config.toml
model = "masked spectrogram model"
dataset = "strings of digits, spoken by a formant synthesiser in many voices"
train_examples = 39062
n_mels = 64
hop_length = 160
input = "log_mel"
win_length = 400
method = "simmim"
mask_ratio = 0.6
loss = "l1"
arch = "densenet"
norm = "batchnorm"
activation = "gelu"
padding_mode = "replicate"
depths = [5, 10, 10]
kernel_size = 3
stem = "deep"
growth_rate = 24
init = "torch_default"
optimizer = "soap"
beta2 = 0.95
lr = 0.0016
beta1 = 0.95
shampoo_beta = 0.95
eps = 1e-08
precondition_frequency = 50
max_precond_dim = 512
merge_dims = false
one_sided = true
adamw_lr_other_params = 0.0014
ema_decay = 0.999
steps = 13900
batch_size = 64
epochs = 22.8
lr_schedule = "cosine"
final_lr_fraction = 0.05
warmup_steps = 410
weight_decay = 0.05
adamw_weight_decay_other_params = 0
Rows from block 3 of a small masked spectrogram model, named by matrix and row number. Rows with one number belong to one channel. Each number is 200 + 20 x the weight over its row's rms, rounded and kept within 0 to 999. All counts start at 0.
After each channel's rows are labels from the 100 clips, of 14976, where the channel reaches its highest value: "band" is the frequency band that holds the peak. Only what is clearly more common there than usual is listed. The data: strings of digits, spoken by a formant synthesiser in many voices. In brackets: how many of the 100.
# conv1: bottleneck pointwise conv (model.blocks.3.conv1.weight, 96x136x1x1), inputs 0-135
# conv2: growth 3x3 conv (model.blocks.3.conv2.weight, 24x96x3x3, transposed, each kernel summed), outputs 0-23

conv1.85,213,181,190,215,196,208,228,201,199,193,203,210,179,187,184,191,216,194,175,220,185,196,213,173,193,193,204,173,186,214,201,191,201,186,193,191,194,232,216,181,178,192,167,206,207,208,178,224,218,185,203,200,225,222,195,198,223,199,176,219,223,204,181,199,185,180,174,203,204,179,180,173,193,188,176,181,177,249,171,225,200,195,202,190,174,193,188,191,240,226,166,188,170,199,217,177,245,232,224,176,177,241,198,245,191,201,168,210,215,217,156,192,200,149,167,207,178,203,211,197,196,187,178,212,221,201,198,258,193,204,212,210,249,193,180,193
conv2.85,190,213,202,198,192,235,215,205,164,222,155,197,219,233,203,215,222,201,192,206,234,182,201,217
band: 1000 to 2000 Hz (70)

conv1.71,192,233,166,196,184,204,210,229,224,203,202,181,230,188,186,213,221,211,216,195,177,196,215,209,230,184,196,180,200,214,185,217,210,186,213,216,203,202,221,207,189,176,193,235,193,186,197,221,203,231,208,208,209,191,181,167,202,176,179,179,198,205,200,226,190,210,207,169,234,234,173,213,171,210,184,199,181,188,203,198,227,172,179,201,198,217,219,218,190,236,183,210,190,149,204,162,190,189,199,154,201,192,162,209,196,163,207,214,150,184,209,213,169,201,177,218,198,135,194,210,198,179,227,214,171,221,209,210,209,236,175,189,213,169,208,194
conv2.71,187,191,192,188,237,178,204,235,214,219,207,206,224,221,202,216,230,177,179,224,180,197,180,230
band: 4000 to 8000 Hz (51)

conv1.28,206,175,222,203,232,196,231,178,173,204,215,192,191,222,182,186,246,221,192,211,200,226,232,229,185,188,199,180,211,183,213,203,195,211,193,173,216,210,196,197,203,208,191,213,183,160,179,187,194,188,215,215,213,170,199,200,187,209,217,194,181,221,237,184,159,205,203,183,181,214,227,185,215,182,209,197,218,237,208,194,193,192,193,227,203,218,215,198,161,196,180,226,201,183,150,189,190,210,159,208,196,197,169,176,228,222,212,175,169,204,195,219,184,230,219,248,198,163,202,151,208,189,217,184,176,223,181,220,161,207,207,198,178,182,222,189
conv2.28,222,161,230,207,208,203,239,193,181,188,176,182,179,226,203,192,207,209,191,205,213,226,186,233
band: 1000 to 2000 Hz (58); 500 to 1000 Hz (38)

conv1.9,208,209,221,174,210,200,187,149,199,195,190,204,194,175,151,228,203,190,229,188,200,176,187,197,219,208,187,196,211,194,201,195,183,195,202,194,190,174,189,209,193,199,251,210,196,204,210,191,234,218,202,180,210,200,210,216,203,216,224,208,187,166,187,204,224,201,180,260,181,184,207,193,236,222,193,212,205,189,214,155,227,166,217,182,185,165,198,214,211,237,186,143,200,227,192,222,188,230,198,215,184,171,191,215,222,192,186,166,209,200,232,178,207,230,171,218,187,188,198,194,174,202,180,197,190,152,197,196,186,204,238,189,183,207,218,192
conv2.9,205,192,199,134,186,206,218,208,180,203,223,201,188,177,190,210,197,210,197,158,207,226,195,194
band: 4000 to 8000 Hz (65)

conv1.53,204,198,196,177,203,218,198,225,229,170,183,162,223,172,178,207,204,184,192,199,189,199,207,220,205,204,198,261,195,210,168,229,231,191,190,187,186,186,181,185,192,209,198,204,216,210,235,229,201,201,203,218,177,182,228,203,213,188,191,215,174,193,189,230,183,235,190,181,179,208,209,229,222,230,186,190,216,175,175,183,217,217,182,205,186,154,185,184,222,218,198,197,243,193,169,218,202,201,247,192,198,208,188,173,197,193,189,186,178,216,193,214,185,212,220,177,194,156,180,209,188,197,207,231,248,182,187,239,214,203,169,195,188,174,202,162
conv2.53,199,181,176,183,201,215,187,167,194,175,195,195,217,155,191,197,202,193,183,236,208,156,213,194
band: 250 to 500 Hz (50); 500 to 1000 Hz (44)

conv1.63,190,213,200,210,185,189,213,228,184,211,238,224,179,210,185,212,179,200,195,213,218,209,196,208,200,185,199,220,194,186,192,194,176,175,178,236,188,183,220,195,185,154,171,185,229,178,202,181,224,195,215,212,205,229,212,182,188,178,176,207,181,199,211,202,225,185,206,217,192,219,179,220,201,224,241,223,199,177,216,197,228,172,192,175,211,179,195,197,195,183,243,177,188,166,190,204,169,181,188,207,203,195,226,183,226,225,215,202,160,173,264,224,199,182,204,153,182,189,242,206,238,187,219,172,197,204,177,192,183,175,211,185,181,176,204,214
conv2.63,195,208,158,204,191,208,199,199,177,233,175,175,197,210,207,215,220,226,170,174,222,196,233,193
band: 1000 to 2000 Hz (68)

conv1.10,206,193,203,222,193,195,166,195,195,207,176,206,184,185,196,197,200,200,193,203,195,168,198,214,207,226,197,193,220,204,194,174,187,198,198,190,185,205,191,199,224,190,208,208,175,189,173,203,183,173,193,192,221,201,234,208,221,172,206,204,190,183,229,170,179,216,208,227,191,230,194,186,182,193,183,222,190,209,234,222,192,201,180,171,174,154,182,252,243,214,187,196,224,237,208,227,202,170,195,187,167,186,205,194,193,188,178,209,201,204,211,224,195,195,240,196,182,174,181,211,209,214,183,209,248,208,241,203,207,199,181,191,197,232,162,280
conv2.10,207,197,196,219,228,189,210,213,192,211,200,204,210,208,208,207,177,184,196,202,209,140,246,168
band: 1000 to 2000 Hz (69)

conv1.16,202,200,207,192,223,199,195,203,185,219,200,183,203,210,194,198,208,193,196,196,183,226,172,212,189,213,171,210,184,202,216,212,217,173,201,202,215,194,208,227,213,210,190,163,211,201,182,195,243,233,185,199,224,193,207,171,195,186,202,196,210,200,202,188,203,230,188,187,178,241,198,175,195,182,223,228,194,176,174,151,214,185,217,236,178,228,193,191,182,184,173,207,229,192,162,188,190,174,203,211,225,189,193,191,247,198,245,206,204,211,262,184,178,171,204,234,210,164,171,199,229,193,208,193,198,210,214,246,194,144,203,197,169,213,205,203
conv2.16,186,197,185,204,209,185,194,189,179,144,193,196,180,210,209,175,207,218,235,218,212,180,224,228
band: 2000 to 4000 Hz (46)

conv1.86,232,180,216,180,188,187,200,196,183,226,176,240,179,201,198,178,205,182,206,199,177,220,189,177,188,196,212,198,183,227,146,196,247,203,185,199,205,200,185,182,207,202,230,198,202,191,213,179,207,196,192,223,190,168,209,228,191,191,221,208,167,192,219,197,223,196,196,204,201,206,184,234,186,176,169,212,194,181,193,187,203,210,178,182,215,199,201,171,211,193,149,234,218,207,231,213,228,199,209,199,203,226,219,204,211,229,187,216,201,181,220,192,205,201,195,193,193,161,217,200,212,234,218,194,184,193,136,226,199,143,187,190,162,218,221,159
conv2.86,181,160,206,223,168,193,178,223,197,157,186,179,191,183,181,205,192,186,186,176,186,182,193,211
band: 250 to 500 Hz (48)

conv1.67,214,215,184,201,185,202,187,200,214,212,184,208,175,198,189,198,216,190,210,176,207,195,193,215,188,181,196,194,202,208,194,192,215,176,189,200,219,184,201,205,198,176,153,189,204,209,184,169,175,216,187,201,161,204,201,194,222,179,242,192,200,191,197,223,179,189,190,205,208,231,218,189,161,207,182,217,216,226,189,219,229,186,217,179,181,184,210,158,188,206,203,203,188,184,210,173,194,196,206,200,198,141,135,210,208,178,229,217,183,188,211,201,207,158,180,159,217,161,190,244,196,217,199,204,167,191,224,228,167,186,183,172,179,149,209,221
conv2.67,182,182,183,185,179,197,181,187,223,152,190,205,196,209,211,188,207,208,201,170,172,181,244,211
band: 250 to 500 Hz (27)

conv1.30,208,166,213,207,207,206,209,204,222,193,174,171,223,194,170,183,186,218,181,224,196,200,203,211,213,217,154,176,205,213,174,191,227,212,205,192,188,209,197,201,198,199,173,199,210,192,186,210,183,207,176,218,195,196,205,208,167,185,211,207,204,184,206,193,211,205,178,193,196,220,153,174,184,190,222,207,222,206,194,212,152,208,209,200,187,217,206,221,204,251,203,224,246,221,222,196,200,179,189,169,156,213,222,233,200,238,205,201,172,208,165,218,187,206,161,217,188,176,159,228,202,185,164,185,242,222,164,200,191,218,169,180,178,216,209,182
conv2.30,166,228,192,208,199,205,166,154,192,183,197,203,190,173,226,192,198,178,203,228,223,196,221,195
band: 4000 to 8000 Hz (63)

conv1.73,183,179,197,189,196,198,220,188,219,215,186,188,192,173,198,191,208,197,184,205,203,193,226,205,193,210,191,204,222,208,214,221,188,183,206,192,215,202,190,227,186,171,180,175,214,215,216,239,227,214,193,188,220,201,189,183,188,188,172,235,206,204,199,176,230,188,215,209,215,193,189,253,207,159,153,185,207,223,211,179,182,253,173,217,218,244,208,171,224,214,168,229,239,175,177,201,176,194,224,203,204,207,200,191,211,201,198,227,233,203,195,208,251,165,208,189,214,200,174,185,214,193,197,208,209,215,204,193,222,161,187,164,177,208,152,196
conv2.73,194,218,206,208,171,186,195,156,224,178,247,179,211,210,178,191,210,188,195,199,205,175,190,174
band: 2000 to 4000 Hz (50)

conv1.38,201,164,201,190,221,232,185,183,193,184,171,198,194,234,184,227,229,179,207,172,204,204,214,191,206,232,198,166,178,177,213,186,186,215,198,183,217,206,186,216,181,206,217,200,185,183,184,198,206,218,185,203,196,154,215,212,173,209,198,194,206,201,204,168,225,216,182,176,178,193,236,221,194,179,182,229,215,220,182,202,203,188,193,236,208,185,168,215,177,202,235,186,235,236,178,204,200,198,198,213,177,194,182,205,211,181,217,193,191,231,203,213,224,183,200,212,199,189,232,190,179,218,202,195,133,228,227,166,243,211,180,195,255,218,196,206
conv2.38,223,139,197,217,195,213,188,212,187,209,182,206,212,203,202,221,186,231,180,182,180,176,224,204
band: 500 to 1000 Hz (81)

conv1.11,209,215,195,214,202,183,211,177,198,166,227,181,180,214,218,175,191,204,204,198,183,214,210,212,174,181,198,174,220,221,213,170,172,194,183,211,181,206,211,208,181,202,175,224,191,238,200,161,182,204,207,192,186,167,198,211,196,151,221,192,213,167,209,164,201,250,230,173,182,199,186,200,243,211,199,226,173,188,215,208,211,185,241,183,162,152,181,170,199,193,181,183,207,187,199,183,210,209,242,177,201,174,185,163,191,191,179,210,194,204,206,197,166,188,188,193,233,179,181,186,196,181,209,216,183,195,235,180,205,220,168,197,219,186,204,194
conv2.11,204,200,201,202,207,202,201,172,180,243,214,193,229,193,185,211,166,197,178,192,223,203,148,201
band: 250 to 500 Hz (39)

conv1.6,195,178,230,209,187,185,166,177,183,205,196,184,195,214,197,195,198,193,221,225,209,185,209,191,203,200,202,193,229,218,220,199,175,216,192,185,200,196,208,204,185,217,190,211,221,224,197,193,166,171,182,189,147,166,197,193,237,210,194,202,199,226,213,213,183,244,173,190,201,167,187,240,195,223,222,223,203,202,226,208,223,214,197,212,222,194,221,158,213,179,173,227,207,213,189,214,212,196,211,173,224,236,210,199,235,202,234,186,195,199,203,197,197,207,182,224,220,212,224,224,184,222,200,189,202,228,178,229,201,267,143,191,209,197,222,223
conv2.6,182,192,200,199,193,206,206,186,193,235,166,176,230,242,232,185,200,200,204,186,190,229,179,183
band: 1000 to 2000 Hz (58)

conv1.39,184,195,168,166,185,204,195,213,160,161,212,194,166,190,201,203,201,200,207,181,183,193,204,217,203,224,172,210,223,198,228,162,192,205,206,205,214,200,188,199,172,169,206,223,212,172,210,205,177,171,184,179,170,191,216,200,168,199,190,202,175,220,198,198,203,193,228,198,192,213,220,156,219,187,229,192,191,222,215,183,194,214,219,176,195,209,243,179,211,198,244,225,219,178,219,209,222,186,192,221,176,193,146,196,184,240,200,194,183,171,196,197,261,161,184,171,209,209,183,214,193,195,226,186,178,193,204,189,194,220,236,190,196,205,224,192
conv2.39,202,189,198,188,204,213,206,209,227,216,214,214,158,216,189,195,215,197,208,156,143,205,201,200
band: 1000 to 2000 Hz (47)

conv1.58,224,189,237,214,192,194,190,200,165,161,210,207,216,222,193,192,197,181,169,211,199,229,184,185,191,218,193,209,199,184,204,195,196,182,240,199,190,187,206,203,237,192,183,207,167,210,186,206,176,197,192,187,199,174,204,186,169,182,192,169,191,183,223,229,213,190,215,228,194,223,206,197,220,191,227,188,199,188,177,196,180,233,204,209,218,236,230,203,201,172,215,226,175,196,203,216,221,174,201,216,208,193,183,202,200,188,207,214,158,222,186,151,215,173,175,207,212,189,168,203,182,165,224,199,196,239,159,180,184,196,203,162,156,216,165,243
conv2.58,177,276,200,180,193,208,199,171,195,218,206,199,207,188,201,195,189,199,172,207,213,188,207,194
band: 0 to 250 Hz (73)

conv1.8,201,202,226,209,217,230,202,218,176,230,206,206,208,165,217,216,202,217,197,203,217,184,205,185,190,204,198,177,237,197,244,182,191,215,191,189,234,208,191,192,171,177,175,197,181,209,217,184,199,166,201,204,203,207,229,246,194,204,207,154,188,175,168,203,204,240,195,239,193,217,208,198,175,210,167,195,186,202,238,227,205,186,191,196,199,209,214,169,197,224,205,204,201,241,176,225,189,185,217,191,197,227,161,170,247,187,248,204,200,179,171,204,199,189,192,185,230,218,220,211,209,205,228,236,200,224,203,236,220,198,181,199,216,213,188,204
conv2.8,226,186,203,201,188,219,238,198,192,192,185,184,189,224,192,157,222,206,195,174,184,239,187,180
band: 1000 to 2000 Hz (65); 500 to 1000 Hz (34)

conv1.5,189,200,189,198,189,178,193,177,178,212,193,232,186,188,195,191,208,213,195,199,166,196,163,186,197,196,232,225,216,179,173,158,175,204,185,225,182,205,239,213,183,220,198,212,197,176,170,174,213,177,197,220,198,183,192,204,201,172,185,216,195,170,202,208,199,162,234,221,184,221,180,238,211,213,195,207,175,192,196,182,170,193,176,201,202,224,191,175,189,241,210,189,171,211,185,184,205,177,192,196,215,222,210,170,174,215,208,216,213,175,222,225,228,211,184,229,181,177,157,201,221,192,191,145,228,212,182,186,186,196,185,235,218,191,154,202
conv2.5,186,184,194,204,212,197,212,220,152,203,192,188,215,215,244,218,203,210,158,210,201,180,204,228
band: 250 to 500 Hz (43)

conv1.7,213,198,194,204,195,193,194,192,196,203,231,155,215,190,186,228,215,199,191,175,192,197,179,209,233,249,189,175,193,209,186,184,191,223,224,237,178,206,217,175,181,178,196,193,183,193,193,220,255,209,178,220,192,201,210,207,207,215,196,169,207,187,186,202,212,190,176,222,205,193,188,207,219,164,216,223,205,183,216,193,224,242,196,201,184,192,176,152,196,176,191,185,178,182,192,241,214,192,196,190,195,217,195,234,218,182,226,210,213,210,166,210,160,158,224,164,201,165,188,219,165,172,183,191,216,236,197,205,220,180,188,191,196,211,170,192
conv2.7,174,199,186,170,209,195,180,163,190,214,240,186,202,174,228,193,167,193,182,175,209,202,193,213
band: 2000 to 4000 Hz (54)

conv1.32,202,185,185,211,213,207,210,205,222,214,176,202,227,234,185,191,211,228,203,217,182,178,198,233,222,197,216,186,200,240,212,201,177,198,215,195,189,213,205,212,181,201,217,176,175,197,191,169,185,186,190,195,182,222,219,206,201,179,232,165,183,181,192,170,235,159,201,233,198,179,212,191,163,176,176,209,210,213,195,200,264,172,179,194,183,202,175,174,194,221,171,219,211,191,191,192,198,191,161,201,210,187,200,208,207,184,187,206,221,185,207,184,184,187,203,215,181,178,201,199,216,206,175,181,153,223,232,237,184,192,223,226,192,264,222,214
conv2.32,201,177,184,199,222,196,159,195,183,193,189,184,194,176,207,231,194,189,160,193,180,157,193,213
band: 500 to 1000 Hz (38)

conv1.21,181,208,189,201,192,206,205,234,220,191,201,208,182,189,231,176,202,201,172,208,182,187,199,183,189,230,206,196,213,183,198,194,209,219,202,178,231,219,224,204,209,188,191,204,230,165,227,187,181,196,226,170,208,193,203,202,191,203,189,194,221,162,227,183,179,187,173,160,211,235,192,213,199,234,188,158,213,218,241,173,190,180,185,180,203,197,224,190,221,168,193,213,175,172,168,218,213,207,180,198,174,225,182,188,222,204,171,191,163,180,217,155,202,259,186,202,168,189,209,219,208,192,179,194,179,204,174,188,151,205,184,223,186,201,206,191
conv2.21,197,213,211,191,163,180,214,234,215,185,224,195,180,200,244,205,207,177,220,216,182,169,198,211
band: 1000 to 2000 Hz (64); 500 to 1000 Hz (35)

conv1.17,189,198,202,194,183,233,213,216,178,204,205,158,169,180,206,192,197,227,177,199,154,241,193,206,184,195,196,198,195,195,197,190,200,195,193,194,185,191,211,177,170,180,216,179,225,205,224,205,186,199,201,226,179,201,179,192,191,189,213,196,196,216,219,188,223,191,249,211,227,201,178,208,256,212,201,202,189,250,183,194,222,222,226,228,183,199,175,170,173,200,180,207,211,171,178,238,207,213,206,183,222,186,172,217,153,161,207,236,229,192,202,202,198,183,180,198,188,200,240,217,237,171,216,200,189,203,215,174,194,217,210,199,208,202,179,239
conv2.17,196,203,204,202,226,179,211,247,228,217,184,175,198,249,207,211,219,178,215,200,188,201,185,189
band: 4000 to 8000 Hz (55)

conv1.62,181,167,158,187,200,206,193,173,178,177,204,190,166,176,185,191,222,188,197,208,198,173,224,190,188,200,180,182,198,174,209,152,232,190,211,191,199,251,231,199,231,170,167,225,182,173,200,211,199,244,203,186,239,175,177,205,226,179,180,185,183,195,210,188,215,206,223,211,182,183,197,202,197,213,207,223,220,222,213,236,197,205,181,185,164,171,186,214,220,256,184,179,199,229,171,217,193,187,213,191,206,181,200,206,216,214,205,213,148,169,184,200,200,195,202,187,208,175,204,221,212,208,175,213,195,187,203,186,170,171,197,208,186,199,199,203
conv2.62,169,200,199,235,206,192,200,210,187,205,164,224,178,159,218,219,201,195,231,213,210,169,205,210
band: 500 to 1000 Hz (61); 250 to 500 Hz (26)

conv1.54,217,188,234,184,197,184,229,192,201,213,217,224,174,184,218,204,221,186,223,175,194,176,200,203,185,187,186,200,197,230,199,174,196,203,201,179,178,218,211,206,196,216,204,208,212,189,197,188,200,185,166,163,167,196,213,202,200,206,182,214,191,174,180,243,168,179,191,209,204,161,203,189,186,184,171,199,192,239,216,188,201,181,178,175,214,157,191,167,194,233,218,155,174,199,224,168,221,205,217,196,210,171,165,216,233,180,168,207,210,212,186,173,163,176,204,196,172,211,190,188,173,239,202,178,186,210,210,209,191,183,173,202,218,162,166,185
conv2.54,174,224,197,187,192,227,195,155,178,192,190,193,222,189,201,182,180,221,182,184,240,198,224,188
band: 0 to 250 Hz (81)